config = dict(
    encoder_arch='swin',
    model='contrastive image-text model',
    dataset='drawn branching plants',
    train_examples=145000,
    image_size=64,
    crop_scale_min=0.8,
    horizontal_flip=False,
    tokenizer='word',
    vocab_size=26,
    loss='softmax',
    embed_dim=256,
    encoder_norm='rmsnorm',
    encoder_norm_position='sandwich',
    encoder_activation='reglu',
    encoder_mlp_ratio=2.67,
    encoder_head_dim=64,
    encoder_fused_qkv=True,
    encoder_bias='none',
    encoder_qk_norm=False,
    encoder_parallel_block=False,
    encoder_inner_norm=False,
    encoder_moe='soft',
    encoder_drop_path=0.1,
    encoder_num_experts=16,
    encoder_moe_every=2,
    encoder_expert_mlp_ratio=0.25,
    encoder_slots_per_expert=2,
    encoder_shared_expert=True,
    encoder_patch_size=[4, 4],
    encoder_conv_stem=False,
    encoder_depths=[3, 6, 3],
    encoder_widths=[48, 96, 192],
    text_encoder_causal=False,
    text_encoder_width=128,
    text_encoder_layers=6,
    text_encoder_norm='layernorm',
    text_encoder_norm_position='pre',
    text_encoder_activation='relu',
    text_encoder_mlp_ratio=3,
    text_encoder_head_dim=64,
    text_encoder_fused_qkv=True,
    text_encoder_bias='none',
    text_encoder_qk_norm=True,
    text_encoder_parallel_block=False,
    text_encoder_inner_norm=False,
    text_encoder_drop_path=0.05,
    text_encoder_positions='learned',
    residual_init='zero_last',
    optimizer='muon',
    muon_scale='match_rms_adamw',
    learning_rate=0.0041,
    momentum=0.98,
    nesterov=True,
    orthogonalizer='polar_express',
    adamw_lr_other_params=0.002,
    max_steps=5400,
    batch_size=256,
    epochs=9.5,
    lr_schedule='step',
    warmup_steps=540,
    weight_decay=0.05,
    adamw_weight_decay_other_params=0.01,
)
Rows from block 5 of the image encoder of a small contrastive image-text model, named by matrix and row number. Rows with one number within an expert belong to one neuron, the router's apart. Each number is 500 + 40 x the weight over its row's rms, rounded and kept within 0 to 999. All counts start at 0. Numbers have three digits each.
Before each expert's rows are labels from the 100 images, of 14848, where the router gives the expert most weight on average: "peak at" is the part of the image that holds the peak. Only what is clearly more common there than usual is listed. The data: drawn branching plants. In brackets: how many of the 100.
# router: slot weights (encoder.blocks.5.mlp.router.weight, 32x96, trained with AdamW), inputs 0-95
# gate: expert gate (encoder.blocks.5.mlp.gate, 16x16x96), inputs 0-95
# up: expert up (encoder.blocks.5.mlp.up, 16x16x96), inputs 0-95
# down: expert down (encoder.blocks.5.mlp.down, 16x96x16, transposed), outputs 0-95

# expert 14
peak at: middle right (32); centre (25)
router.28:536463536437447496513462471482561521505495563590482492570475471516474443518530516495482494526519521456478458535477495462508437506561547448528412509488487556566516415533538440522476488427484409564510532490469539485533553504574482582446498504511470439574497497551488462524519517485485522509
router.29:530498526422464520521463482477546507480475553572473516584503448520470455551499524523506470551519534470441464541485531508500442505546536437541429478501444544548534427530511464509481475435465419557520556481493541479526544515567466555416504514540470465594494517535490484541555534479502555499
gate.3:407493478578528496541524489427496463479546505432530476544545520471518477451568484497518529390484404493506388501558443499499434512464503502510476503492543435465512566462481507524475485484525534442522485492535477458559469517466492483533546490505472507547478465555541535519469522463440474575
up.3:559517508447524597522487448588514503469512518558480561495451556499509493537464481495483493556540590503475521518506489537550588501508499498576508493463473505480435432538558489499560508523496494576474572532485473535482470478536548552503509505490503506457543514435470451501462422489584518427
down.3:549484504449453443572453515503469470454550386432475459454484524519520522492487564478490557477564496423485420515495521537498530492461539478436485497536501421547508470478498529515492440521503536480527538478478535511514520469553505488513453490458454492505547499524538506461611471527543446398
gate.4:483584486517460482466458501569475513472531560530536495460448526424498478494453416492593444539493505516527548492470533481503490469513490495556544575524545473564530539483543486456524496478468498454514554450561499385538468509497513524477569474478493533517476551485491484474537461426470588551
up.4:439598533494621499549523469436482482473511472471463443492495498490506490408544622553449467506513436442542505495505489487423431507502524490498504483519492489491511487473483545500501515511546503530548508569466470596445478514452473464511475509525541504531468533499454534484498538572500450551
down.4:537515455484491521478449563527489501523566466498443611477460543502467468566500465484441500424474544500462424503495495484504506510525433544544504478519527454501431530544564508470496528489515470479468466498525576474491470557537446522528554497554496579486441492456442448462506468456582567541
gate.5:529428497491511470486465489452478519486402482490477442465548387509505480472517466496553482544533536493478429487476487531493476554475536472462517488553434487491499575446483533475472529476462496513560481478497540526517435501565492438490472491468495461554493623585535446505503499482443580532
up.5:470544455504424515487494465504522530509571551526568546544481587461515484539432482524446507443408436535581522521524498463452541440561487514487490471475521479499487422522506470469465480543532515526444497507548486494490534517483513530525483533572540576484524472395482509535580502483535512549
down.5:604469504446523505486453504453558504482428509494507442488494481494511444554478488502583505539500435497525490507456474538541455450545572485504479502476550470484600520519465539490448496509545458467515441514545450527544497497508493484536550513497487473500494563579441400498521446511424513587
gate.6:423450481535449454530466522516550515510534490563479448505457498524535524477563612551463545552584553493514551463510482479474472570489536494527463532479535471494503480461567432545535574504554503520502493490495447552534490465486560462489454563488497486530579446524449479455515485566464466494
up.6:531528581464444517521490492524586515454482473507417498475542501474531429531490507457493505534551501518532575529514523502435531591499603494467492556503449540494480530446556475548498434495515519501438536560512497581470517462497475538477480500449464417551531509562491489463505417509474481520
down.6:520485448456444509581420471417537440484535532479497524537499505510501426501548526459491478478535482443485417508529509531475446452515505495498509508545536456524515442515516575487497402567542427525553537498493427530496450520529468585478536525506491510587513475530482443503562496497556475479

# expert 9
peak at: middle right (29)
router.18:480487535525480487422470587531525500571562486464478446529439457503482531431489465464418464580478490583518466459420469496523452550513530519517522546535555486447508541439504462452461485481504527460525464562485400530514489515474497493533462532501514500493481565545525459442463446493501561502
router.19:474518571520488461418482551532498525560565478474477416521450476535495520381488445472440482595517473555504471464414455514508488545495510486487519553533518484472504558449495502439487493511486540441506440548477420522493497569470471487539469544481500501499493557547535442446460474486495541490
gate.2:532492461483538495594557497569534424486489518541541489468489486548566484488445517515515522513538510480500494531473563511508504483489551444490463449483503474516561436486519501500530523474527470514527575492581480398498516506478536506473549576492530405505622436521497441461489535451444467504
up.2:489529469529458512461489502469475552550573539407512535513458503472476571554456519520442524430424474511552482461566495510462474468471468478507472472536514592458511467517534467482490569557491529504463557571550481503520489490504513551557494441476504585521464495509570542474565447563465526471
down.2:451486476451501513501481542534460466546531537468517473497489466554460521492502480422512450500443492553450474533557527508528551508488436519474523488467445566535395489528495448529446470438473572538541490413482572440448503584524458522434457444531524511496462542468545517481508481478578509508
gate.3:515475518540488491544470489530513534419544569548497460510472472515616428498457509520500507539511478478520548524524527477454524506523473405485433621546515435518475454492488429501513483515521469477443483496572494547507492539460473514458549511473457524504527517532503498491495432448497418595
up.3:529535554468510494489526481470463488593457441506561501473468443500478462539517425456522474475481488542551459565498567453505474462475445518507523435536477491429495479476426612506464520482427485508520585532502506474485509449530539443499477442506495474494442520430531565550492513496525513423
down.3:531517415537555493510541482449490502513540513511478450472463518431496493479468501488468519445566443536599467476490454469440539597569544466473509593459561540464488506449573491577562548503573515489476520484505515457537527475462467490468451492454452511427487481519536502461526514528497511480
gate.4:531540610599534447493512538565521472489459517488527527518469433468508431469538532488527485502572487541548592490503547548523538519548532447495503569511516515482498549477505549472505485462502495444477492589520506534475503493495463474497475505542457460486486561531381481506504409505476543535
up.4:438507475489480571520490502549526467517580529488516471489500538563522490542486422447409495488452491499500462503559481484541509480484458551496480590589545542490498461516482473521471465561498477458465476556485460537540469421528527603531528424486468520419533467523555509454501524509555471464
down.4:497542431467469574480497449519499408488509537471460498466500522495544529514483525535495446496491565497455508545558591562507506516474477543459499449512504566488462484527546420479549530511444483534496563488567538462505606520527550478468517422501495489474492513473501444427581488521524509423
gate.5:427539492495456526436537475533553453523538551485501495458445502546475508482492596541445456515543543527478458472515549504557469507507532469433501552532472486477552410528465484488490386505453504481525505536545495445560532430429533506480491563525520486516538486500462475506541461480535573426
up.5:494484523485502522511514478496534492556561541437515530480465409601506551439496565515486466450561507464459486491422540542523463512498550447450459486470502477474482459542489522513533436511515438497546515489509503415486613448428525514483485563462513466526517462478494481500571460480479536419
down.5:538550503468488506586472475454419487462469462508507510511548543513542527465445413451492513478465536532502550478491449468512520510486534495454556447489455453532441538519510506441418437460530524529536415490518488456501397462483458492490528480495512507474484584454519522599528556471462482536

# expert 8
peak at: centre (53)
router.16:465490487570544536544520510531516472558588527509483430457505464461493499499486532519485539531496482505538505415507481520506499564487543494485491532546543502509589505457472463446570557563445483518477481522599530475466505509505491555447498464504449479400504455521537566406511479499571433491
router.17:462498488567560533526535540534532475567610522536499439449500464474535492483484511512489528522502515487513489421542507498488490582501522497492494548532530486492601523457487447472545539566453468492497472496599539482484505524487498570427497457496461488388510466535513556428497496523552439502
gate.2:555480474505483503522452585505527493500430501452475482524458457505427447466584503515490431538529565480477556498557551485513477496524583504458525488499524473450502509509419495524463514477482494499533499455426548501489514491433470422460531535498493520582542548510463451535543572498438575438
up.2:491528556422505498524424574554508481532494538492508459512435458482431494453454499479447484538518572465505570498411494448499537536527560505439495434480531511417478513425526489510512509496559513520508524484448516493471526474494543528479483575464475490503541573542561489487544468501431574444
down.2:487481484491507554448548449476493513460461502507502575541529451528587514534545458487575565528487474537456456497554454496520540499465513560588471478483394494594472500514473490508531466530513512540537450473558490479488517453490526570589525461515572462554497487491419508463470497483483454524
gate.3:483493448543468542539525462505475523486613587493499520506462508533523592510421488552433538490485532482456432444592513508502514495478440528519501493504517492561517464530491477502514558591489559515464500497576518430489463505421503528487480501505487510521537422542563511486552504563473465470
up.3:512485560439525512514441561460572501523428451502485477534534461518457435528566570460520496499470453503480581488406498517494477531530535480494480479458495500510510530514481500523454437487520409447536515537475532570492519489624504484516512535515557461520493524481432490519449475474567501580
down.3:546443490525548496564485510483478513503477458425421466498448519502549506525415470438481526421526492559500472511514540566528524484506490543474504560509574525589475518549478508552510516516558515501516477483528534438459538503484459496483427535399482558434490465440515463487462509478591472506
gate.4:553497453447407573513463493506460535485474495535436475585523531474557450505512415457498490539461485497525475593545497437439540470486515514463475456506498537506468459546507426488453399497524504506482539470438461560487475493511478519512535479468574550574511536483526492521485520467467528570
up.4:547497447452441559489465498501491499459444468573473488525525507491581424506459452474477503508409495500513498567508516469439484452509527508442467459513521539537480450575469472490440387476492471535454509522449497596488509506533471522494516440520566546547490519473527484541476536478498489599
down.4:568441480555501427481505506505462471514437481476441461460531489519484505525545549512479528551523480544474520495487437555533498578495548481485533476461502549507626524430493507560477514539497497403524512465518504573553469459527516501574457539514463475552509471537448517455402469504460504536
gate.5:483557507486498536505518482423522474448545503450453556565456503494440505510543438483433480481570492487488474503527569474442483441475506545568479453515546493424441504513454485493514482411528495523546568504501542453496529499492497593487590513456520426514501445471495527487506470531541458419
up.5:504523552536413526506413532466596489521557527513482478563473444517498486527519516445452500534563502455522453455528557526469454552575495507468485491519550489449486456477529502503445485496511503493529588524516520491552553477488468570477431554483441427528552452570449500452543485469507467485
down.5:528549588449447499472460452505504563508453447505528485457479457427509557465448441483505449481525539534474464489477480481531519498413499537523477461481456521551499554512450572497493481498499538560505482478512541479536548515519483440619563504481494508542451542500556412550581475492479523479

# expert 2
peak at: top centre (35)
router.4:468486532484564454558469516497579409465477467516453500503507468477546485527454584491470465551542528480473566449474590551517444555477540481543532555469505550539539531435486521542517545525473495455514536504524560506500546488534526497436478498477439438444568510543451507422506499509559474490
router.5:511493544490538474540472529523569441468468472523456518518519495513547474550503573503490469538563551475481574491506584558519497569495532486573551567471491574500520534431530535539535549503492499451508531491517569486515547491537536463452477496506428434458550544512413534419492467517561482494
gate.2:535481515470463447458486473491511464551460406452424441508543497477541499495467463493538560563524456472521505532420464486456504529481526539469485454563503554529513561484482547486507505434455478468561527460392486485447554543556493442499492478430489461516474513537468449458412471508505473542
up.2:570458558511447451496496483512522460510431459489481484534541476500530444487471471471527479550487468478516463531463498489480519509464484511436473440578505583511516529467488575525410442483469488470555540501422499556437547514605456440476483484446457461543469550547507469499450477506505438551
down.2:461530446494492510498561471494571476486523475529434489472504541479516538472506585545489456546544507489504528480540502465486429597518551472551504548455450560485480515446540525482555552547375523513533517492487497574488422550494464510455459488503501450495533459468519565461432517524495428487
gate.3:422543471512573535533513521504425457528471535461515466526544452533451488535484507555404455478418484499410442487503502497519446445488448496495489404514467503472530483485418534508509520536542471566529480450461523500498495567506504530484488497510487535544516463540584584537526542453517491452
up.3:493515534498585490478461552490518467555523491535558448514501411565475496491536535463505504477473454513510498477438468484528445521576488452548484506445458487511498505429507521509473527498523453490526463520566497497566477531591513494522484513525490438471496563505507554456442447424552448632
down.3:552438604524555476505486454460502521492560431447442502483446521494501523446491506493480505519517524514544529560452516462541448536477499506547540554464522459543410576518585470471500488508505517484536478511522473461482482479487525464497473492439491492458475507385469490486420466504607447511
gate.4:502474452505452541537516521544518490444451516511531531465491521453452455573545497565550490462497521469520564513529527511510545492507525557428509484505529427465484464528478533500496495472497417477408458514467478568509484471511525499519538473538597522509503506463466441581601520554414553450
up.4:466514551508520434519460468468444528540532464521509508593527466544483526443494510492475506477572439451562468502449501425445511469509461457444418481484528533511504528463489522513414447467554549594550508466448464490465482465514510516465455512463463550526500537459550513555478473479510449588
down.4:610478439502521527525455548437471537476512461490517432436555486542530458460522467426534470498498479461506500489456509452512469508505497495546547414481521483501438506542502460488505572541499479499491477497443538609492422493546510474525565460452485557569467519521471560464456473496486552564
gate.5:447495503506503488439480503559452486511524516520539431509462483412578485500470483521552518515527426510514496493523517438375562493527535489426481515554517565491588481486538479458503513469545555447538572559569479511461503517479475499511482540535512409475471498520545514445546541489463544486
up.5:446461584454466425490498471510503480492492492443532524458480496451467542411405515495512505483535558533548491557441558541458471482483494413527482507513486505502452544451509496468511427501494549454431496519517444537473500476503538432584546487428510510476477560435503420525522486466509537484
down.5:487504524466450520560524501535466473499533547554475476541518546529470467475556483525495556483483553541530530513521494496453518546437570501428496491595504485525522543536579511531462505496550502503492510466512393424485512524475465558392538481500540565500448474483465540587491472448437542477

# expert 7
peak at: middle left (26)
router.14:487483491512516533542507541536566412532500535556503473516474514507457485503566447438520527573415471521513514494520545520468465475500435525518425536531547519516429487566501400424468535532434468443570484464523537449532463481560506548478540471471476481475494463477509497547475522479587520540
router.15:474472487492502526529499550568538399559520487565484436520476520515501482478585468441510511568422468478495518477529561544489477478481452527509433552529523535494409505496493427452488529496418480434568465483509507447526499510535543526508553485495450504454475460472516481545489475464603530537
gate.2:532439528528498476465551477542506529547456489545494446507506547469485465523535424486489520476490430553603570528408460511478544490590513504470499570493511526470529485493571497530558513488527512405457485548475465577527521460508529460548463504578473457507493516474441528487475432507474530538
up.2:514463473544452513464541474498507553466440498510486480518525587460517441541543463472495522501539450543594544549440450543462575485581525494483528567487503515486532488512558471502586498524545524419436480531476495544498484469482491509532453516565447513472498512445375530475482479519517499535
down.2:474518486504588433492521568438491491511459429419481523505459432508513499521410544521510552502532528519519521507454543565479523462435517536462488533590589474537523523499503516531524492533441532442532513539506485427537556488481476445578522554433487487482462503500460446535458456505525531494
gate.3:561494471531456553468515566561424519529529455481509439489494528454540546494565417528521546508537498535561539467513458503489613473524499517474522526522507528532511500511505554470445502530584501481543491509407471532468496508377543450541490532533563517495471506520488500518490468553460480431
up.3:552462471505448529464495554537441480508511439494527434495517533468563549492561414488507528486564502515545562485480514512491605454530504505457542490529520569523490487546508558492439475543594502474554482478423489533464522505410535456532479556475594541491487499482516502488510450546464493461
down.3:489497485456494509476483499523589475513494498501530569517529427470504466479448479502520465622480490507475485478532510469502526486446490588539527531540467556470499497439464479549492530438405465498534536512460518448494475460568553572487543462529489381477450559567520509514464560489515516508
gate.4:482508516492443479514480466455491554486535496505454517518464588470504540494529507565538597467534589485499528473443490480488472512520473458496522529430524365468482520529490452477586493524493484481510504455478509481519542555458484471459485575440443568507538441545518409490537445535501492506
up.4:482494488439425446487513466445502515488501422552552497506425574505476515507527466492534523472566577494509501521444489477436530517520488420492485565496491392484431453502526467463614527497484507441523457460436509521516500559467533513488510551507409524501544526514514452501512494504465561524
down.4:533468460576504469522494475477547525490505596475485479450475465479552439527460528480438472469510518499497527502619545535549503499527495510472529540499488470446518465403465501555453535531487544550479520474546557498547519462493495559410485515467433458388467532526497495501501454467533475561
gate.5:485517480494516502540574455598515495492567504489430473501437518439558528482483401474442589506459401539609509477564518439459552493504479586539459516523518505487508501516518511521485513507529527481484500486481466511466489492499482505563546513444500461451463466472574547520482486526523433489
up.5:514537519498499510442428534429455560569502527463585517504518496523436473504526495535531433420540526490424481507436465509506483475504476449448552429526513482489531520525540528455444479522481525517561442468556543424498526478435521524500451478587488555535503549529485504498546548524434549499
down.5:495495467549564529496495573506558454487539446476509498478419486496529532445482550492452517529431456563508497491503525511538466476492400515512516570518540493507433473565522427504494511578422555463482455509511520525538463459546480450505474461465543500434515499465527483482404459527542563558

# expert 4
peak at: middle right (25)
router.8:527502553484516538510530500563538462505475598533474486512507495477445444547471435490473511541425467555508501515486493514487481469539525475522415489525512560494515491531496462482470470412487419489520567535518551446488567519531455588410580434480463454488480516566497534538499500451566503509
router.9:533493550462505556518517498562524486508474585525488496528537509470458432531445429494498492559442473538492491535475486517501501467554529479539408501534499558497529498534502463469482471419469441482510552529536536446481571528538451572425593423492472451496472512568499543541491493453565507537
gate.2:515538419460461564501554454528503451412486484524487513483460561473589532540505535497448518553471512547577470499522534498476487510410437609522482403527552474454458443487514532463515479524500439494539538492486441509485493489519533514519576523482519470498475463502535481508494456534450479433
up.2:525496424475515563557548512500432481400464442552471510424510560518609527520453525500428497539481514496462479510560510543511497526426419571527487469473501536476464502571477505524529520457486491520500500448432542494437506519483510481501555528485562458512473477435554513549466532534500470487
down.2:472518571507493471472505562527462437544489456485489422513441469482410494464557506523466504487555561486537562558423525479486514516462563550547483489537548502435467478470493540518494481499566458464512575571460438538535509477534534477563473528519539514495529440434465481499474449532529556441
gate.3:462506511541521492521559416568536492502454537484478503453437496411507529533532508523449472485521515558574510559469522485526520476454491527499478513484543580410499433482479543511459557468481514534467533475477469591474507519443524468516511469537520498470510479440423566496536502537529451387
up.3:485517449548519550557577491562525434430485491587515523394502493486556471543508503580440483537510515461486509492507504570513515500502495549492533506526493513449558431572475488538554545502399438503452478530458524550513503520479489514488499454575507462452507479472447552512538445510538530493
down.3:551482546529521523482478515477512479498518459457488509478441497504501567522454566500413439474545529560534593488542495528537415507435543459530529568518542559437527481507575480517482479486510553476499536512527526461514522519530401486466479471479509470438526500459516466463418399473531506548
gate.4:474473505469553532513488455474469544548565516495506439425522518455484475481488560510479566529517461505520469488425466414447434565471521557523505470533569387475506522468511482481549521526472486589435442445439443495509454526448520485524483515455429520543535485487547500455529515534476515501
up.4:467500503486567565559508473515476499587539500490421434480532527536489435451533525474445549588517466472496473534425443524505460525501520529521472483565445504436519539493536479460516489542502462619469489492432449464517440529478506527526531478420441492516546497461502461505431488482475474479
down.4:491509556452524561471533480486520481573540477470444495518529553526492493504540401526521514492430499486556547550487522436492457542510469568463528399463470505528548486486529382492510528483512467447533548492406467446488583445513507456526530446545555542497475490468499504484468540523527499487
gate.5:542532584472467529492507445537553558482457510553477519444571520477559481583416513538569495540523484502514516531459502473452522537465496404506485499514446486521524501504480450467518432576440494455453531523556503498447471521496505563487556462474432491493529506546511491474562448495564467567
up.5:453424402504441465464510465472505448532506491523452502512476500510514558470564575513470547498525564480495506491533492480469460527503517596490510534542538479541518460525534507522534573483466461570535517474491449496534549478523507433485432571547521526517517487457448412480469545590427512475
down.5:422542510522463503554532542415503480492562433533495515539427523503466487481529510531459470463506493537515542506570491553483502533402543512544497505486507490452483564525506436540610563474521557448417502490448581535458478449457528498465518520500547476492471438486504450452477546496500474511

# expert 11
peak at: middle left (50); centre (28)
router.22:471508578529504497521508503508515415515542485474506425478435456474470480416460510483480515518489449509538517456417477566475531500558484482464513486573537507456506526467558533471523482579571497465533551570418432541508475478537493499550445536486459495440523523501542464559519437501526556439
router.23:491523572544492492497507497528515437522541473499519457480406465482472495409484490507480526512487427512551490447413483537456518523547469483496497521579541467437493518467569542487492455573569490444524544558448411540520488495504508503562433531488455492465496529519535484565495436501539562448
gate.2:488432582548509365481476460535471468518470560471559513552500531492539475525475501508575517420521486525491512485486507493467462482486485456486458514516577458542527464512504526448434478544489448451493452482605489499496467464553498477495562480490475540475509452488459502480481491480553454616
up.2:512578458461478628530506501484536497454510493577445466405506504469495488553516463519464513517452466454526507498505508501487479494532478580422478515465459482520452534504491427480555504479509500522501501480385527480415548557466483497477477425562517520452460528476561517520519505548495523438
down.2:496476564502512555448519531439533501522477549575453471487487536491387512459561564541540482506513526541480581504448496532554436534576511486521549484477491466469431546528492467473489522504543479520476520523437477466481563486518561523485456497532499561451487446432461497489472446511607477512
gate.3:523471607496549459524456480540523494502433491529434468489550487479456464472522493500521543527530507510429519526456498488487481588598532389429474573449463521541469547519512480467484457444533492570482503496470517521468499547507423457464455508495527474556529531483488519496482502470555478587
up.3:496470589521575438530473499565503492497482524531455458483548503493439469482509460492501531515550491533433540500487500510508484563591541399458475569413460524542474544526493465501486431436528494562504484491477537501469480567492416449474465520499521504528530536516473521514471513456556470596
down.3:571520500464468474470441495437517553521506453450519528560479508567443496492505500558541476533582499453504518479446433527554434463501528541562531458437489467434526480499479634491453470504515462430515456472465462530528503504493573410517515548520509502526498526557517507501476518528444476518
gate.4:542523489498504499498497506519494501509519540470512465452540536445433484514523444453457546483415478483508561537509518513523495514560605480443517450501502568547514572528454530501467433461487519515475482453422519498392490493501397420447445467446576556498468498525506486524505469500487537458
up.4:523519489443458461496442469502504524487539556442491456510523547474422497543461506469478528507446488488536509543446461486477540524564627504430501454448488562510534520496474542535431458486467539566480526505403502557424476479514422457441428509459499524491489496510526500528538481490467450454
down.4:499463537449488472515457511511526533537474410528517514470523492502467464476522476461586489536506476471445473465448429560555503446571528423532476508488471431499457556554378548484417544519531463497514488462478498500546481478539524527532507529540554463427502590466509463501498521517548499535
gate.5:481532534507456485472556495469455491543495457398528536508479536559597523501493540423581506487565464471484510485533507542485563454477458490485521509533529543494486519555513498491506533567453529413493503473610512452479493464454541477550470555484481505500497434469431487409497451504530526547
up.5:490494443456544545517451511556553490502491543590524459498534471452429472519496482588467502523439529519519506513471490444510445546533528513513475450440487450504530461429471496480492507420500473566492497517397473542528530552504504545430540446526512492503508543531545525580522575493439498436
down.5:570496572548505552490521573496505468458517494504495479497506474528462499533532487469506412516519507532453551491520531485570438480439468521551534565485458514472481490572458439544513502515379437471526502462502522481472530494585487555467471466571507511527498522429497542432504433506573511552

# expert 12
peak at: middle left (33)
router.24:459471514551550430489494530509498462544520457520545381399454482511503499502454533493531547480530411464545497509453520483499508543536482455460506532547539594518587506462469509557500517524489515491489530539486511595455498518519498487504471486473462444463501468483545597468500481509526413541
router.25:446464514555526449506515499481509463564539477531557380394472449475487501490456539505528526504504420434543485517438522467512501538538459405479495510543518572526562501469449501514516535503480495502508512530530525572470525562501528515523462471522452465436499457480500571464532463489523421547
gate.2:460598493518524544490458580493427497504519518479504436486499537501526448478564426491456501433466414509542512557540561445513541530501525485386452519508557536497489546501424448471463489450500538464444485525538489490471534530475476533462556532465501536478503522552529559495521517436463522539
up.2:484507459525515460472461524494468526531513429493505425466557568536515448510563453570465527449457460487521503564508514417509521537481528523391508542467512569558467503495446494519435474458479555541476454517443514499452541564456469514464541495491503508505491537509546549504473571459539403497
down.2:476495617463564531466476528433501521520477444469509549567561501467432524533559558536516472515504534508558575582466500515507515500541507465504540424507482510458475531441576534473520434461494504436474452520503512505498485447493505508545493524502523494561469503513390480479448452479461482562
gate.3:493530479523558509524573421540433506491554486497511523462451568475559484506399452571512506460493481507520476443534477582576473470481467521538534478516483477496552484515486545557496548509521491502495433484535539444492532462416503515566549491525492488428458462488476516484559517495492388460
up.3:553432495494461517488438574445555547510488552530493467510513425546443456483648554425524479557497451495508507565450495503478541487568472478510471505509532509520451490479550443452452501463453551509541529496467492541512457499559527479465474449500511481552480562482482482511477546473486569525
down.3:520534473532526477511462521536456554493530492489466406500467453495538568492382435440477485503531531525479475499495490531562494468508523530491477528534546504524505527544440533522445464457517553556529543471550496436552569492485493434474446540403517442486445517521568399478468505480506499491
gate.4:465544501465524566514528478489515453459402591495515504502518447531572462577480580548448404541529503529443525532479511475480481525449517496462496439530478525549579514464472508491565499488484444512474479474483529522447543448491498545442534510519425543550490515469502515442511554450456537467
up.4:548502529615495471505545490455475540491455533522506563480548496525452512523520514503551510435553565456449502491493497546540497441493498486465475458548463436492504526464532548488518480525479476589460503461511420494570473457469530451523450520490465466576454520543513432579568496494445535433
down.4:503532449515546513505605420535564520572464457506530495460443503522504537523425566548571520500477485477490546521516518525528499498515531494514451454470459521463543483459548458554467570505429445574440488504499441488505499515567509473467502487489518549493459446423535565551432516481464540500
gate.5:470538555499443530491467500541459502537562578442446474520471541456446498479549470467391445464557491527493516562477487496502576524550558477423487532561497548500500515493544433450488512492551512548519501492506462515459488466510502538472458515559482550504534505432487441462551471556540591505
up.5:464491557517482531501473459541455503517529539446458425505518545479480441491564501431387427510514456547496514544486541498502597519569562466474498490571475595483555501489566491484491538514551497551480455507476454538453504481472488530532486519552491568486526520458456530441535451516505557497
down.5:489467515502509440534512538496494522510499447453541496447486469532583506462463520507581618530502515487474568463553479520461572524457518483506457517493570478576500533515495468498496522559511532420520430488525544467511505510501455475529514507495592523501513419500477449533432577549475459576